Rows from block 11 of the encoder, named by matrix and row number. Rows with one number belong to one neuron. Each number is 128 + 24 x the weight over its row's rms, rounded and kept within 0 to 255. All counts start at 0. After the name is the row's rms in percent of the matrix's.
# gate: MLP gate (encoder.blocks.11.mlp.gate.weight, 672x256), inputs 0-127
# fc1: MLP up (encoder.blocks.11.mlp.fc1.weight, 672x256), inputs 0-127
# fc2: MLP down (encoder.blocks.11.mlp.fc2.weight, 256x672, transposed), outputs 0-127
gate.322 099 [ 87 116 134 107 154  98 103 144 115 146 155 122 122 138 116  98 112 179 137 123 130 130 158 138 125 121 136 182 121  88 108 127 130 162 126 146 119  96 138 155 140 115 112 134 103 143 166 146 136 151 134 133 138 160 131 113 116 102  95 114 119 151 125  90 139 102 181 119 119  88 128 147 125 115  72 125 114 155 112  91 113 135 162 144 122 151  99 128 121 100 154 131 132 171 166  91 119 183 133 177  94 147 129 167 149 118 138 140 106 163  73 107 110  76 145  95 123 133 120 122 118 117 128 134 128 126 117 110]
gate.323 113 [136 136 125  84 135 146 108 158  84 108 133 110 115 130 139 129 157 103 133 106 124 107 116 182 135 133 110  65 152 122 147 134 147 129 106 135 137 111 113 106 105 119 146 142 153 137 100  81 112  96 111 129 151 114 104 113 116 139 150 153  73 135 140 127 115 143 139 126 132 105 117 139  81 109  94 120 130 144 133 114 148 143 145 104 161 130 129 145 122 118 144 105 114 140 118  92 126  88 146 120 151 109 144 118 122 116 104 153 132 117 147 148  82 186 118 100 119 140 126 116 115 135 159 180 142  96 100 137]
gate.324 094 [108 146 121 130 150 141 141 136  88 129 137 128 134  86 163 104  99 163 160 119 150 168  95 125 147 140 153 145 169 131 119 134 161 158 149 121 111 172 109 165  56 104 119 123 136 128 152 139 101 115 115 123 122 116 132 124 128 114 108 120 105 111 161 127 121 131 129 120 158 104 152 105 152 136  90  75 145  74 111 124  86 172 110 131 110 131 160 138  96 149  95 112 114 137 144 177 157 125 125 132 143 145 134  91  69 111  87 129 115 137 126 154 154 120 128 150 121 123 130 145  94 137 118  91 132 130 109 131]
gate.325 096 [134  54 150 103 183 137 100 112 144 128 144 112  73  93 110 128  92 143 173  94 134 112 121 147 164 123 115  94 130 114 100  83 139 128 115 129  88 124 148 110 142 138  92 141 132 172 117 179 184 123 144  84 122 134 124 107 114  86 135 184 110 122 130 118 113 149 123 134 135  97 109 120 128 115 121 153  93 146  80 131 122 138 109 121 141 110 153 139 160  81 137 170 118 142  88 104 174 139 105 156 164 120 181 120 129 112 153 163 136 159 164 163  98 113 147 116 101 116 102 103 137 179 120 140 129 128 104 130]
gate.326 088 [137  80 141 115 141 111 140 102 144 120 135 103 102  66 135 111 143 123 117 103 126 151 116 151 121 111 132 117 117 120  82 160 141 128 138 130 116 162 116 133  98 125 160 166 142 105 152 144 124 118 124 155 130 101 109 129 111 127 127 116 140 111 150 148 113  99 150 148 123 100 143 139 131 155 168 136 148 102 123  54 138 141 163 122 133 107 144 131 137 161 103 137 128 146 137 135 135  96 170 182 153 140 148 134 122 139 129 140 151 154 122 125 143 121 124  95 130 128 128 147 126 108 109 103 134 126  93 110]
gate.327 099 [110 135 141 103 181 153 151 159 121 151 100 151 120 178 161 100  75 112 173 132 117 115 117 163 188 113 164 156 173 124 119  96 147 120 153 102 162 124 130 148 143 164 108 131 116 120 110 137 149 124 163 132 129 168 132 145 119 127 108 116 110 176 121 159 130  89 147 140 107 130 115 135 156 136 109 116 115 128  82  88 103 119  87 106  86 130 143 140 148 140 147 169 123 112 163 101 137 133  96 132 145 115 138 104 179 136 160 204 120 158 160  93 139 150 154 134 104 121 130 149 148 103 133 120 126 140 183  99]
gate.328 127 [ 87 105 125 100 145 149 145 133 128 106 167 109 140 131 134 124 145 123 135 121 171 144 143 125  78  81 120  98 111  88 126 162 132 103 101 150 105  77 107  91 127  89  97 163 159 113 121  94 156  92 132 144 144 142 135 135  89 124 116 137 133 150 121  75 139 108 110 146  93 118  87 133 180  97  89 136 131 142 153 178 137 174 117 126 119 131 120 149 117 114 146 141 110 131 117 115 111 128 122 117 125 170 121 145  73 131 122  52 131 178 149 110 169 144 104 135 171 118 123 123  68  91 100 132 115 116 123 139]
gate.329 091 [116 124  95 135 162 112 103 139 141 113 113 195 135 130  98 136 136 113 124 137 150 153 124  85 123  68 183 106 168 157 110 105 162 156 155 150 129 128 140 103 125 103 114 148 136 140 138 110 117 116 165 122 152 143 139 103 135  86 140  91 114 143 160 107  92 149 137 175  90 109 143 150 139  97 103 157 178 162 203 167 115 127 169 175 144 155 113 146 132 120 155  92 149 122 143 110 136 159 156 167 153 142 133 167 115 109 170 163 113 134 128 134 134 112 144  91 106  86 131 118  92 120 171 121 115 132 135 152]
gate.330 117 [114 132 174 113 127 137 117 105 107 136 149 141 121 156  94 130 128 114 170 152 128  93 112 138 189 137 142 114 128  99 126 114 103 179 135 135 109 149  95 187 131  95 165 137  97 161 133 115 111 142 131  94 124 120 117 125 149 135  91 109  78 126 151 138 163 128 132 135 122 145 137 133 118 144  94 153 116 154  90 139 129 117 106 152 148 102 114 120 112 133 111 143 126  78 163 125 113 179 134 169 124 166  66 119 138 118 112  87  90 145 131 125 125 116 161 114 132 106 112 121 111  58 156  84 100 131 145 124]
gate.331 095 [151 111 133 122 115 120 117 125  88  97 103 146 130 100  96 104 122 109 116 101 115  96 145 169 137 119 109 187 135 106 157 116 156 111  85 128 131 109 137 122 150 142  70 128 160 146 154 144  78 155 139 132 129 143 107 141 128 122  62 112 103 142 131 118 140 136 175 114 154 106  98 139 140  82 103 113 145 182 142 146 100  93 120  82  97 140 154 143 125  82 171 127  97 109 181 149 120 175 119 137 146 129 129 121 100 140  74 141 133 109  91 134 124 131 128 119 109 114 133 118 140 149 144 119 144 107  99 142]
gate.332 099 [140  96 136 110  93 129  95 113 122 123 151 102  94 171 132 159 133 140 136 139 154 108 127  91 128 122  99 124 161 127 171 144  98  96 110 133 148 135 125  94 107 121 154 141 126  97 131 133 174 155 112  99 149 141 134 109 136 108 144 134 110 145 135 123 124 181 120 115 105 116  92  86 145 111 106  92 127 146  99 109 121 147 136 125 126  79 179 140 137  89 141 140 143 115 108 148 136 150 141 105 197 115 127 128 136 131 151 111 125  88 135 153 122  98 113 109 120  71 102 152 154 146 136 131 184 133 115 111]
gate.333 121 [109 133 146 124 100 139 159 144 108 146 153 171 133 130 147 134 109 106 138 134  98 174 159 119  85 129 115  98 121 123  79 113 172 120 121 152 139 108 111  80 108 145 139  78 134 124 179 141  80 118  86 152 121 155  95 111 107 117 120 121 167  81 122 152 108 133 144 118 150 117 140  86 143 129 110 139 141 135 156 152  73 119  96 126 139  85 117 131 130 124 134 135 138 102 111 127 149 132 155 161 106  85 137 159 132 145 143 125 155 144  96 169 131 170 114 133 155 143 123 132  97 114  86 142 139 163  90 123]
gate.334 104 [118 154 138 100  92 160 148 132 103 134 121 112 136 138  88 118  96  57  85 112 114  64 131 158 142 125 131  58 127 148 146  81  54  98 155 131 153  79 143 142 141 136  85 156 155 154 136 121 111 126  91 112 128 171  96 100  64 117 119 134 148 118 149 121 108 135 113 136 123 118 134 139 119 150 130 118 158 152 100 138 146 119 126 139 111  66 105 150 106 110 136 132 101 143 177 112 112 164  76 107 127  96 114 139 101  95 141  88 145 127 129  73 165 119 105 128  80 136 149 125 127 114 167  96 115 133 137 127]
gate.335 099 [129 124 132 120 122 126 126 137 139 128  76 183 173 149 112 148 112 141 101 120 112 172 172 117 115 132 120 133 129 103 157 124 106 130 142 141 153  71 127 136 127 146 165  97 172 143  85 143 124 150 101 164 126 162 132 127 159 143 149 188 130 139 137 153 131  97  99 121 149  98 117 144  73 116 128 122 107 117 148 177 127 129 167  78 108  80 183 119 154 109 137 147 188 117  62 117 104 157 121 118  85 156 160 112 115 108 110 138 132  92 106 168 136 159 141 114 123  95 114 133 110 124 116 119 103 131 113 169]
gate.336 099 [150  95 107 156 184 103  91 115 133 103 144 113 146 129 112 137 127 134  61  84 157 111 145 135 140 119 151 128 135 112 118 131 120 122 128 133 112  82 142 132 140  90 112 120 165 156 155 149 129 151 149  71 151  85  82 108 117  94 162 139 106 124 124 182 177 152 136  94 127 113 152 155  98 168 175 153 102 129 146 151 144 106 126 147 136 149 121  99 189 113 112 115 140 136 136 108 140  90 145 131 118 159  93 130 133  92 122 105 118 144 145 122 162 106 160  96  88 165 190 148 138 114 103 122 101 118 148 182]
gate.337 107 [125  70 144 149 129 119 172 103 111  97 117 187 121 149 102 168 114  87 124  99 107 129 147  87 131  94 175 162 120 150 115 108 103 136 118 143 152 105 118 143 124 145 127 105 124 109 173 126 109 110  71 184 126 100 135  92 137  88 127 136 129 118 130 161 169 103 115 141  98 137 169 108 116 136 159  93 146 141 133 143 178 101 108  85 114 104 137 153 124 133 127 110 130 155 137 103  96 120 119 135 138  97 102 133 142 136 143  93  91 156 118 167 134 114 122 151 113 102 159 148  74 152 151 158 125 127  98  97]
gate.338 111 [131 131 128 154 150 144 151 129 112 108 157 117  93 114  98  84 141 122  93 138 117 168 120 155 138 129 138 139 105 134 166 131 123  82 111  90 137 148 121 177 135 122 135 146 105 117 160 103 117 164 110 151 130 121 154 131 142 156 166 123 140 134 145 154 136 139 114 107 145 129 129 159 109 152 126 179 148 139 120 128 114 133 138 129 104 101  92 145 147 138 153 157 133 143 159 183 143 162 151 130 121 173  95 158 138 121 140 111 141 118 110 141 173  74 116 110 135  99 142 158 114 121 143 148 121 132 136 128]
gate.339 095 [136 108 103 125 204 120 157 145 133 146 121 137 135 105 117  84 121 142 119 150 180 128 138 150 121 119 124 199 126 159 144 109 129 112 137 143  80 144 139 117 166 143 132  90 177  97 109  99  78 125 150 136 145 146 159 143 147 185 149 183 177 144 117 123 115  96 133 117 127 104 127 147 156  97 113 144 155 109 130 151 149 127  85 141 163 148 129 141 106 150 117 111 154 122  59 136  99 168 148  89 119 115 121 128 129 150 165 136 104 121 142 116 151  85 123 104 160 137 113 145 147  77 134 150 134 122 162 124]
fc1.322 117 [110 121 145 134 117 136 137  93 141 121 104 156 168 134 103 185 102 142 149 114 130 125 167 148 130 168 130  73 128 140 133 114 123 128 178 136 109 113  89 103 162 138 139 130  52 139 106 159 123 147 136 129 142 162 144 129 134 129 173 141 115 125 103 126 153 133 136 136 149  91 156 148 150 143 144 172 108 112 118 107 109 158 127  94 126 115 150 172  83 123 127 131 112 144 102 118 120  86 134  94 180 142 135 119 124 172 108 132 112 104  92 118 134 118 121 138 162 147  98  96 156  94 158 163 142 104 143 153]
fc1.323 106 [136 125 154 142 144 122  88 116 125 137 120 131 165  86 129 120  84 136 176 151 123 144 115  87  90 153 109 164 136 150  92 114 146 135 184 107 159 136 142 107 111 118  96 142 116 139 148 154 146 107 128 113 102 118 110 137  96 149 118 141 162 137 133 101 126 108  97 153  92 125 125 128 161 124 110 113 183 115 142 128 149 124  82 113 102 119 136 136 128 122 152 158 163  71  86 180 104 113 101 136 128 126 153 158 143 149 129 140 157 114 114 166 130 120 134 135 140 170 131 152 127 148 158  98 164 132 142 157]
fc1.324 094 [128 117 138 121 116 135 136 182 148 127 148 144 122 172 144  84 136  97  71 136 126 131 131 153 154 142  97  78 127 134 118  98 157 175 135 136 170 121 112 161 159 129 150 127 170 113 127 107 100 136 143 135  92 123 100 105  83 135 117 134 100 116 126 121 125 114 133 131 141 134 169 139  83 123 121 144 128 102 126 141 113 117 144 127  86 136 114  93  94 131 127 136 142 119 177 128  95 165  86 151 116 109 118 103 158 108 141 121 126 111 104 124 159 116 108  95 129 151 126 114 142 152 122  88 127 124 131  77]
fc1.325 109 [161 163 126 146  99 132 136 130 121 139 110  91 136 152 157 143 158 102 125 129  89 137 166  74 107  89 159 155  89 112 168 116 102  82 140 126 105 116 130 107 119 123  71  91 128 148 125 146 157 102 111 119 115  98 107 142 139 108 169 187 155 103 157  95 105 122 132 137 167 101  91 110 143 133 122  99 126 170 117 161 133 138 162 101 107 112 129 102 122 138 140 122 100 153 118 110 117 124 164 100  91  99 146 140 131 168 158 106 150 137 112 122 121 114 104 178 107 149 156 125 146 139 115 113 150 137 125 160]
fc1.326 100 [142 144 134 145  82 105 157 132 174 142 138 166 114 119  61 146 135 131 135 114 106 161 121 124 137 170 111 139 147  76 174 133 146 114 116 132 132 121 121 138 137 130 169 119 126 155 125 103 161 127 132 144 109 131 185 157 124 150 123 125 112 169 138 107 136  77  93 138 116 123 107 140 114  79 115 121  97 118 114 147 155 122 119 111 119 107 120 118 112 130 124 132 124 155 149 144 132 158 127  82 124 174  97 102  80  90  99 103 175 110 132 102 124 159  98 133 107 155 180 107 119 131 133 123 164 113 134  80]
fc1.327 104 [159 114  96 124 205 150 135 117 115 145 140 113 141 138 123 108 101 121 136 149 172 103  98 103 124 136 178  87 107  71 117 202 130 112 128 125 147 127  68 129 140 138 112 131 118 153 132 113 148 135 116 121 125 126 129 149 129 124 159 159 129 146 112 104 145 143 124 114 156 122 101 121 148  90 138 105 132  85 118 130 133 124 139 121 158 169 157 132 168 134 118  98 129 109  54  95 123  61 124 166 113  64 124 115 123 112 157 112 151 105 144 144  91 103 147  79 133 126 107 170 169 135 159 107 129 111 142 148]
fc1.328 127 [131 126 116 154 162 132 148 109 145 123 102 121 125 128 150  99 148 134 113 147 108  86 116 121 116 115  95  92  84 131 117 136 134 124 117 112 126 135 122 122 140 108  93 129 145 128 111 112 117  97 105 126 121 139 112  77  84 134 141 179 115 171  94  92 120 120 151 144 130 120 115 168 205 150  97  73 116  85 146 150 129 107 132 163 149 113 120 131 138 113 147 156  98 138 106 115 117  96 109  95 175 139 134 163  97  96 142  94 110 138 118 126 149 154 126  94 111 122 115  88 122  84 111 112 104 132 152 157]
fc1.329 097 [162  95 129 123  85 118 151 111 143 167  91 150 145  96 128 106 141 122 129 100 134 151 113 123 117 136 160 117 136  80 150 168 140 145 179 121 160  94 173 102 148 135 126 122 136 107  96  93 118 144 124 173 123 152 113  81 114 141 120 157 104 121 127 166 166  60 145 123  93  80 130 130 118 117 154 151 103 113 147 116 147 126 120 150 130 100  79 138 132 186 124 134 174 113 116 120 116 124 171 145  83 125 125 176 140 164 132 159 134  93 108  91 141 103 112 148 160 146 113 104 177  70 141  96 112 112 119 134]
fc1.330 119 [105 167 140 146 120 142 112 138 121 142 147 144 103 123 107 108 151 112 142 125 155 105  97 142 183 104 153 123 144  84  82 131 110 176  98 151 107 114 131 160 118 114 174 156 161 135 177 121 127 114 172 111 118 110  88 112 135 125  89 108 103 134 145 157 128 120 115 159 116 150 165 112 122 127 129 147  97 127 125 133 163 136 150 178 119 135 112  87 131 130 122 175 104 139 137 126 168 164  87 162 130  95 125 119 152 117 137 141  96 129 129  65 120 132 143 138 142  89 154  81 124 138 120 153 129 134 139 141]
fc1.331 108 [116 167 154 108  60 131  71 125 141 103 112 101 128 141 123 109 142 125 123 157 140 136 130 138  99 100 136  96 125 113 160 114 117 115 100 152 138 124 130 124 135 109 146 138 146 159 132 108 115 103 135 126 123 169 165 136 143 132  94 100 117 129 131 100 108 137 124 130 101 131  84 113 140 155 146 121  61 124  97 109 131  88 125  99  88  91 103 134 130  92 110 104 128 140 171 108 129 107 143 113 136 179 108 122  73  85  64  85 128 113 148 102 146 117 125 126 131 160 125 131  98 147 110 123 127 155 127 131]
fc1.332 095 [133 115 110 114 176 134 165  91 130 160 133 109  93 145 146  85 106 166 148 144 154 100 108 187 133 120 114 183 135 142 153  99 146 168 144 123 139 104 136 110 155 130  94 137 145 110 118 125 164  94 154 149 151 136 176 111 158 164 115 103 118 132 152 117 105 142 131  25 138 132 114  97 124 143 116 141 108 114 133  94 144 130 111 131 172  90 151 103 141  99  93 122 168 111 117 154 119 108 118 154 112 140 160 125 155 164 119 137 120 117 173 126 155 105 141 122 150 144 134 167 146 139 141 119 130 116 123 135]
fc1.333 109 [129 157 137 115 119 124  96 141 153 114 132  99  93 124  62 127 140 124 181 133 127 182 114 109 145 149 166 109 185 125 149  78 121 155 125 161 132 143 153 149 144  89 130 142 136  95 117 111 118 131 154 124 105 101 179 118 127 148 136 172 136 164 133 125 133 138 141  94 109 119 113 138 102 137 136 136  99 156  76 147 141 143 106 166 156 122 113 119 107 115 154 116 136  86 112 127 159 145 122 130 170 102 126 108 145 130  87 154 114  87 105 128 114 104 127 116 128  93 127 131  98 133 155 107 142 131 117 162]
fc1.334 094 [ 82 147 142 165 118 138  89 151 130 101 111 134 137 172 136 120 149 140  90 112 130  99 120 119 116 107 135 114 111  87 123 121  87 109  88 141 161 120 110 130 138 157 114 128 148 124 111 167 131 131 161 116 134 135 150 154 133 123 152 133 142 135 127 114 155 176 134 142 140 117 115 136 128 124  86 124 109 109 154 106 151 142 107 139 147 180 146 147 154 105 136  82  96 117 122 145 129 142  77 110 118 105 130 124 121  98 141 114 148 128 100 102  70 134 149 101 126 137 176 153 146 170 127 110 109 120 112 167]
fc1.335 106 [106 149 135 136  83 134 135 103  94 138  83 103  90 110 152 116 144  93 111  95  84  87 132 124 118  98 127  93  81 126 161 107 142 131 124 104  86 118 145 111 132 115 112 102 133 127 137 117 102  93 148 160 122 154 147 165 142 105 132 106 136 180 109 142 137 106 141 134 155 117 104 153 147 161 135 160 107 131 113 121  89 140 136 106 116 121 130 109 163 107 138  82 126 136 146 151  99 137 123 103 120 129 133 135 113 142 123  92 153 147 102 104 137 146 141 104 149 100  80  94 153  96  98 145 105 111 115  92]
fc1.336 101 [133  99 128 129 106 114 128 103 132 124 187 114 147 118 126 137 137 121 110  80 142 123 129 117 129 174 139 147 121 154 159 147 156 149 147 153 103 108 132 141 160 140 155 136 155 129 131 109 114 110 129 137 129 123  95 119 114 104 133 157 147 137 125  86 109 175 136 145  88  98 130 136 147  68 103 135 121 126 146 111 154 149 135 136 113  91 142 142 158 160 152  93 127 161 130 188 111 153 135 108 153 107 121 134 114 127 131  96 113  91  63  82 182 105  39 152 181 127 167 140 123 128 132 148 130 149 170 103]
fc1.337 091 [128 153 152 115 137  96 122 140 139 142 141 143 114 101 118 127 119 149 107 137 134 125 121 119 110 108 121 146 134 106 153  92 122 114 174 159 124 133 157 120 133  98 133 134 131 146 101 136 151 150  71 141 169  83 126 134 157 142  97 128 130 130  78 115 140 137 118 136 128 149 143 162 138 135 143 125 101  99 100  79  96 147 187  79 120 145  94 142 117 131 139 126 117 134  87 120 162 121  92  84 151 159 114 121 159  82 153 124  90  66 148 136 172 124 133 136 122 116 109 126 111  67 103 160 140 134 118 154]
fc1.338 099 [138 145 125 101  99 120 133  98 136 135 100  82 219 117 121 128 109 126 137 129 140 116 108 139 120 112 119 155 135 136 132 159 106  98 165 143 132 106 123 167 120  92 130 200 111 138 111 143 147 160 110 144 106 175 107  92 122 136 100 121  91 118 159 116 172 141 155 119  90 111 154 126 132 136 122 178  98 103 136 122 128 112 156  97 124 146 134 124 113 102 101 136 155 124 107 126 119 134  88 112 119 124 131 112 149 127 104 190 162 148 152 103 143 100 116 124 104 105 145  98 181 142 132 117  92 111  97 142]
fc1.339 092 [106  91 135 115  92 109 150  95 154 163 100 144 109 114 160 128 114 120  98 128 166 143 116 155 110  87 140  88 122  82 141 146  99 104 124 128 143 106 136 158 117 147 113  95 105 120 122 141 166 163 110 113 128 129 120 116 112  92 107 150 135 132 137 113  96 102 124 180 153 139  89 120  99 130 146 100 133 168  73  94 160 104 135 120 155  99  94  89 133 161 116 166 128 146 122 115 126  88 130 134 156 108 132  93 151 124 113 142 166 138 158 118 109  93 136 129 138 166  99 113 163 132 130 147 115 106 105 125]
fc2.322 061 [126 141 139 152  90  77 146 120 142 103 115 121 108 124 124 119 120 138 141 108 114 105 165  96  34 104 130 138 112 150 139 142 139 123 115 140 143 137 138 103 128 139 102 161 141 139 123 101  17 183 144 126 131 125 140 100 131  96 154 123 137 141 131 134 132 108 126  98 129 128 131 132 140 136 119 127 121 103 157 120 127 146 115 129 168 159 150 160 133 132 176 126 127 156 125 153 112 142 103 115 118 135 138 172 145 107 144 142 122 131 126 179 158 123 140 133 143 137 170 109 104 127 117 100 146 115 145 133]
fc2.323 132 [119 152 145 169 112 164  92 132 127 129 121 148 132 145 134 127 124 135 107  98 113 100 145 139  18 164 130 114  94 130 119 123  88 126 109 129 133 150 143 132 107 132 125 124 137 141 143 100  94 129 165 134 118 125 153 153 147  58 153 116  64 155 146 135 112 137 155 114 143 122 128 134 110 154 127 117 125 131 122 118 138 109 132 100 157 157 154 164  97 143 124 115 110 164 130 124 143 125 122 128 137 145 147 168 116 119 134 133 135 113  92 138 143 122  93 128 138 114 114 104 126 139 108 128 144 122 136 154]
fc2.324 050 [110 116 157  98 115  87 160 153 135 101 115 106 142 111 151 153 163  86 110 153 115  95 119 146 191 106 176 112 150  86 121 133 139 124 122 142 159  97 135 137 120  90 138 144  88 126 146 174 154 132 113 149 116 179 172 136 154 180 138 135 176 129 137 157 152 111 113 112 130 154  99 103 137 108 153 143 123 124 182 152 148 143 139 141  66 143 140  98 138  93  85 154 143 108 146 102 102 115 118 157 160 157 149 106 113 161 142  99 166 165 183 129 110 157 126 117 133 157 104 197 155 122 114 117 121 119 154 102]
fc2.325 045 [144 127 171 152 110 152 104 158 153 108 128 117 117 104 151 108 124 128 107 135 132 109 132 110  59 165 108 146 133 141  88 131 125 135 113 141 113 151 131 151 101 175 117 141 112 175 135  90  94 106 155 130 111 143 164 160 120  67 139 118 119 119 141 169 155 166  94  96 134 151 103 140 153 136 138 143  84 142 138 154 121 122 141  85 175 165 133 164 116 115  55 132 139 128 121 138 184 120 149  99 143 118 130 159 128 118 114 121 130 131 123 142 127 120 164 111 161 153 126 137 176 122 113 154 204 118 136 143]
fc2.326 066 [111 163 131 148 124 142 177 139 130 127  91 131 124 117 147  81 136 145 114 112 126 131 110 131  44 111 153 110 110 115 109 125  94 131 146 157 133 111 142 128 110  85 141 143 122 149 158 128  99 139 158 123  96 133 149 133 118 106  89 104 109 138 156 137 126 143 139  99 129 112 111 130 137 121 137 106 148 125 104 125 137 117 148 107 168 138 147 137 145 122 131 134 146 140  98 109 128 140  81 131 109 126 145 141 140 130 105 115 137 153  83 130 101 134 112 163 145 127 109 120  87 123 135 133 121  89 169 133]
fc2.327 055 [171 138 140 149 148 124 125 138 179 145 117 118 143 131 148  58 126 126 123  85 123 101 166  90  86 129  98 156 157 138 116 132 149 116 115 112 146 125 166  92 101 122 109 131 151 132 127  96 103 104 166 139 118 124 155 128 130  97 136  86 130 110 147 133 124 128 141 116 139 108  95 132 130 129 135 118 105 146 146 157 125 123 124 112 192 138 132 153 126 131 174 116 130 111  74 145 173 128 144 106 129 114 182 170 128 120 134 136 118 147 116 117 122 109 125 119 143 140 149 108 117 131 100 137 146 130 166 134]
fc2.328 096 [132 119 125  86 161 117 124 135 127 124 155 107 130 104 120 137 141 122 140 137 141 158 105  93 173 106 134 129 125 136 109 135 132 134 108 116  72 128 121 123 122 171 139 143 171 125 151 141 150 113 115 125 134 151 138 127 147 162 120 128 134 146 110 144 158 123 125 123 111 143 103 118 144 117 146 123  97 129 136  96 162 139 141 128  52 135 114  84 142 118 115 146 144  91 119 120 103 127 138 117  89 135  99  67 132 115 121  97 132 106 161 132 137 123 141 117 138 126 166 140 103 106 137 120 118 161 147 113]
fc2.329 061 [114 140 141 115 125 156  85 123 136 143 138 135  57 149 140 125 121 148 124 137 117 113 125 160 114 137 120 153 140 135 129  90 125 113 115 158 147 147 141 107 133 162 124  98 117 149 134 109 104 120 124 149 114 122 127 125 102  66 179 152  72 101 126 141 137 134  69 113 140 139 154 134 113 157 137 137 159 116 173 104 162 123 125 129 126 131 110 160 118 126 122 144 140 143 152 128 132 133 118 115 137 117 144 164 108 115 126 125 145 139  98 149 149 133 115  93 141 131 109 160 142 136 140 124 154 124  88 133]
fc2.330 122 [131 123 128  89 163  99 154 151  93 135 110 114 120 103 124 179 144 131 143 155 141 144 116 120 186 105 128 135 149 138 123 145 160 129 131 138 122 116 132 140 128 119 122 135 122 140 116 151 160 114 106 121 127 135 128 114 131 246 100 125 152 118 126 124 150 120 113 132 103 133 119 108 138 109 150 133 121 129 141 112 144 119 122 150  67  92 113  86 129 114 107 128 135 113 129 125 113 136  95 138 128 119 131  67 125 107 108 111 137 135 186 127 121 131 136 132 124 139 125 162 116 115 131 116 119 113 120  79]
fc2.331 045 [ 93 177 112  85 109 107 146 105 104 146 138 132 144 143 126 166 107 127  92 115 110 120 130 132 122 125 125 122 179 129 136 128 166 160 117 120  78  70 147 133 131 158 172 173 104 159 120  87  93  95 111 107  91 131 133  99 118 156 110 101 105 130 151 126 114 124 139 143 129 158 119 114 140 148 132 110 141 124  69 145 145 131 130 126 153 177 148 132 126  65 111 121 140 120 199 141 120 121  90 108 136 135 136 126 143  49 188 112 124 126 139 128 122 146 152 153 101 143 100 124 128 133 137 112 126  81 128  87]
fc2.332 052 [ 94  88 109 105 133 129 108 126 141 119 135 101 130 114 112 123 122 148 120 167 123 141  87 114 188 132 147 136 136 148 158 123 171 139 163 132 122 103 136 157 151 146 127 184 141 175 144 105 137 142 118 136 113 155 149  90 145 100 166 129 201 115 133 150 141 153 107 125 123 133 136 100 120 133 148 118 113 154 153 154 128 159 161 128 133 142 152 156 157 155 149 140 147 100  81 125 114 133 183  89 120 142 128 103  97 131 135  92 130 158 178 128 116 122 109 112 131 175 141  99 134 118 144 139  88 189 172 130]
fc2.333 104 [148 142 134 167 104 141 114 116 136 117 117 146 119 149 141  95 114 110 106 119 127  96 150 141  32 143 119 135 126 120 121 122  96 121 112 141 146 151 138 114 104 139 107 101 110 114 146 104  87 140 166 120 121 116 152 115 122  59 146 115 106 140 146 131 110 134 133 102 146 126 139 141 126 135 123 116 124 129 159 164 116 121 128 117 187 154 135 184 109 130 140 106 125 169 110 134 152 121 134 149 143 123 163 180 127 135 171 142 130 126  66 127 126 121 108 120 130  96 139 107 142 140 106 131 131 162 120 152]
fc2.334 046 [145 113  84  78 111 167 129 130 119 139 149 125 176 153 154 108 133 158  87  95 128 105 122 155 135  85 140 119  96 151 129 108 142 137 149 109 173  97 144 108 136 117 174 112 114 104 114 133 122 101 120 109 113 108 116 106 149 141 156 135  89 102 129  98 118 142 147 162 144 145 133 139 112 130 125 136 129  99  79 113 120 128 126 101 123  98 111 121 120 129 183 132 133 145 148 133 168 110  89 162 156 154 149 101 127  77 109  85 108 114 147  90 141 143  79 147 114 123  93 133 124 150 119 109 105 156 117 120]
fc2.335 042 [153 119  77 105 144 107 129 139 131 119 132 136 118 139 125 169 121 129 119 123 108 149 130 134 211 141 116 126 136 149 108 107 109 146 139 130 133 185 101 175 141 109 117 116 147 117 111 179 159 117 112  93 167 133 138 114 121 134 152 162 162 136  86 136 159 146 110 126 136 134 163 153 114 108 118 119  88 145 145  79 157 142 113 156 114  97 118 138 119  97 179 138 127  85 135 133 131 146 123 117 104 143 122  88 121 113  89 107 129 163 118 131 105 100 159 122 114 133 104 126 108 140 140 105 172 153 119  67]
fc2.336 046 [112 164 147 110  97 127 138 146 137 103 113 132 147 117 140 116 150 122 120 141 136 123 153  69 147 102 125 133 120 115 113 168 141 119 107 133 136 119 127  68 120 106 113 145 109 114 105 145 120 102 172 124 130 133 142 132 139 110 119 101 144 131 150 152 126 159 165 102 119 127  80 123 102 135 131 127 114 152 148  99 147 147  96 111 180 178 138 132 152 124 136  96 121  93  99 123  97 138 112 135 127 123 127 134 126 135 124 149 148 148 109 149 147 146 138 137 144 133 107 147 105 122 122 159 181 166 116 107]
fc2.337 071 [127  88  96 101 177 144 109 113 103 129 130 135 130 108 104 154 108 111 158 123 153 159  99 126 182 155 128 169 140 136 125 120 143 133 145 119 105 156 154 160 174 110 116 146 134 138 146 145 162 126 120 137 163 123 101 129 130 189 174 135 139 145  90 109 139 133 140 170 100 134 146 143 147 132 128 105  86 120 117  95 131 119 144 138 128 114 114 125 107 127 117 141  96  89 137 130 114 129 130 114  85 128  90 113 149 162 103 124 111 127 172 103 120  97 124 122  93 117 126 136 137 115 164 155  84 121 131  94]
fc2.338 117 [132 117 120  92 151  90 163 156 107 157 121 105 131 116 135 174 164 127 140 146 120 155 103 115 250 110 135 122 148 130 123 140 153 140 145 114 116 108 126 137 132 124 140 141 133 121 128 155 155 110  98 132 126 149 120 116 130 232  94 124 159 119 118 131 157 114 128 139 107 131 113 103 135 105 151 135 128 124 113 127 157 140 130 145  88  87 115  86 147 108 104 138 138 100 143 114 118 138 105 122 127 124 119  93 124 119  99 106 135 127 177 126 127 132 129 143 127 161 116 174 124 109 140  99  98 125 124  95]
fc2.339 044 [164 137 198 167  96 131 106 129 127 171 124 150 176 129 103  97 142  96 127 135 148 143 183 122 110 136  96 153 152 106 142 113  84 146 151 148 142  91 130 131 128 120 145 120 118 158 132 130 125 105 147 107  92 115 143 111 116  86 142  94 125 110 136 128 131 126 134 125 131 130 109 130  94 131 120 102 130 124 134 124 158  86 131 123 115 189 134 160 101 123 138 104 133 139 102 152 133 152 127 119 142 131 129 120 156 134 142 101 124 116 125 106 123 129 128 135 102 125  96 130 116 134 130 140 144 136 143 151]